Rows from block 10 of a small image classifier, named by matrix and row number. Rows with one number belong to one channel. Each number is 128 + 32 x the weight over its row's rms, rounded and kept within 0 to 255. All counts start at 0. Numbers have three digits each.
After each channel's rows are labels from the 100 images, of 14848, where the channel reaches its highest value: "colour at peak" is the nearest of a few named colours to the mean colour under the peak. Only what is clearly more common there than usual is listed. The data: histories of elementary cellular automata, time running down. In brackets: how many of the 100, against the usual share in percent.
# convs0: first 3x3 conv (model.blocks.10.convs.0.weight, 384x384x3x3, each kernel summed), inputs 64-127
# convs1: second 3x3 conv (model.blocks.10.convs.1.weight, 384x384x3x3, transposed, each kernel summed), outputs 64-127

convs0.346:105128137144171175167100175115129140099168190128087178133142139130128130140115123123100100132169168066080097203121109138087143109113097062122089171144097108155115102124138125137142163119125153
convs1.346:148156122075139109077148094141160116130117180133093157169102137091176160166143128104099089081122163080121134185137114155110122118117135106185120143082140114134190049168120152128164132103112111
colour at peak: white (33 vs 4.6)

convs0.93:100063115110090131076185084071151087133131112130134179132114145127168107154146056129102096167152155115091077098100118155122072134143129124126084167156149063127124115109137147110140150188131084
convs1.93:140123120135143125122125153108130122099134136115146133141114098092143214165118087078160078144125100154077101071144148161127102109129140078117099127096129199134180138102110108062095140092087089
colour at peak: black (45 vs 16.3)

convs0.24:095177162174147176181127115159141112142143176123141137080198089048093113112156175197089120174143143175097058113115188083186115157136130151153137176221120123107149103098159184197146080124110097
convs1.24:107129174164126133157156123116090164087145144161132086070104132136061128092149146097074107130168159146151140145109153163123098108117154183139160124152097130122108145117101167147099145106116129
colour at peak: black (48 vs 16.3)

convs0.129:119066146057133101096170127134086169165176158084080155103078079121103136149162093129077092201108172121123100139141121138155135161121137120110148114129136138111107122191182142199112104135146090
convs1.129:033139158125138142127134117049158137090112117077110104102163140130138087119152154152089127096186134112098115107082142138130153154119111094114141178118145122164160090167123124138121094131123120
colour at peak: black (35 vs 16.3)

convs0.344:119113092153134157115120147089116076130137130145143086088178136077141088193135169217150133169101116050090154151096122090083103158123142125086145122065178080144121085121097139128120137107152148
convs1.344:123136115106104170115126120105089186112151119109102147106102085112151109144087062201088151058136056114105197144105096117113129072098166119126157139063130050105077115108155158135133145152129118
colour at peak: black (44 vs 16.3)

convs0.162:174101109146112127135168168091067159078141087175117149126127120119072067161098109123079122081084097132185143119125116162166144134186142149136102150170169071114131122145104124146118120149160026
convs1.162:125116118117138134116131079117146141038182116127148150153153085133095136089102130126057134128103116121110101129155105155130126119174152114110104154181193120134083121154047114124137104121128043
colour at peak: black (39 vs 16.3)

convs0.260:087132151149087126082134160037153140157119132167157095098130184122177142094079161121115127104136109170143173114160070074124162182095113167121127124144128086138186150142189097099159117114124094
convs1.260:123103178111157180068127107143138139130132209113158121135092205068116119170095146064106141170103116140103137124135168090172165149095112134137113152145128120111183136060172073064125167159131156
colour at peak: black (63 vs 16.3)

convs0.56:138166115085132081154098066064171072109149116133122183167083137073195140172122152163158124102148098146109080102141097058145114100122105093161164108143082146127119055086141110102145127122151153
convs1.56:162183131117106153084129099198126129159143165187167197134138112166150163168045158155162117123132113162095092123147123112123141087171145101144107133143106135131143133109217129106165151103089139
colour at peak: white (26 vs 4.6)

convs0.141:120141123132090158100109171103133150122152114131123161094096124095119120151173176109102155124095118162102177138141090102112128034130136109149167092158143069155115095109158123111125089107109091
convs1.141:145143078125098147094131175192125146152145127138145120140101129104123206127138120159088158103128102150159097119142100138152109172113188085183142119126162077171083090160105099117143088096108162
colour at peak: black (44 vs 16.3)

convs0.299:121111135119166185118111138177139140122073166135162129116126176146157158073167183123156071133049126105105132120144112159102100143071104123155084222070132106137072099062130090103103130091115067
convs1.299:180132121168125137145142111139119154080135075150105074102123145148054133147149110086105149157127081063114120144120067156076107110078102104087146121077213176108128124135085125149101091143158082
colour at peak: black (49 vs 16.3)

convs0.104:091157098101126104116117126152119099073157109140133137170113140163094101128044146155142165167149151144108119084082167111136178130102140119170124122139110099118112154081120072113163110108113113
convs1.104:103120162153170124110088114156144116078187112129138132084086123144167107121088147125134067168100198116118098155104178149180109121081101105117157115087082142115127127147088124075119158122097123
colour at peak: black (45 vs 16.3)

convs0.130:133133131142131200101128151043106155183135137130121105158129108141109121127141141098153099126132139095183126135139164072161191081105115170173139118108124132174085123123085175135199130119153147
convs1.130:129123112139175079119118094135145128160129212128135178103122149139202111128168127079161126133084136181135196171121169144189172128077138127112161154094212153140133095142159110140186125083134166
colour at peak: black (59 vs 16.3)

convs0.241:125133115142125105101130131146128103107095096132049149126095159093159115082079111126083099141134138152081115138171157153096123137150150120127148138132130087152111117139112152166130156130123155
convs1.241:118176122102139135109137144095102095147109172130093094135139190137205138101179093109183145097103129186127149158157099105103118166116190095123157199133084099102105136096150122157171180156212113
colour at peak: black (54 vs 16.3)

convs0.286:103117084076161130146159200089109101130110184135114091193155174081113134166091162185132161134104147116101090093138122079157130163076106151162122085104166155134112115135079151209117127130167109
convs1.286:097147113112164082099156154120149128096122208126136100130130121112034147135075068151102169115101149105100151094131115108095172190046202109112170095120160114157105099150102154140181213148153160
colour at peak: black (44 vs 16.3)

convs0.366:120082153124208150124139137110129052144177179099136124148140201149114112156112159136127169088116126122052111169133127117123110178210137183121120117108114059104122101130158141042125130115151170
convs1.366:169121140169149150176124091162154088091169135137166164171214147159115138096096142107125129110153164086127140104126103151141151141139098182188127093118081082174120107130108096125086145074153094
colour at peak: white (30 vs 4.6)

convs0.134:067114166128172154095118127118141146161000097130086090136149148093205157144112094139125136102192060138112118071145081134099095074176084112132134057177100110127127097106071120084114209111140148
convs1.134:190140075143127150138156085163151081137086111132128136115145110106133123140102135106068152036122106130152103111150154057160099135158087096129094038144117126083110115128087129105143132166100103
colour at peak: white (26 vs 4.6)

convs0.54:114118135095106133139166109138126168071151104136138120113062144187165140126180112143150086117160107096157071169134136084132123071087136108137122148119044050137140173085156084165145142149110082
convs1.54:124133041129110110205160130092132116092140089071130099134092093060104138150092112091116122089084129116079095066108124085220149139088130121104175126110135073094158162146188082152093112171112177
colour at peak: black (66 vs 16.3)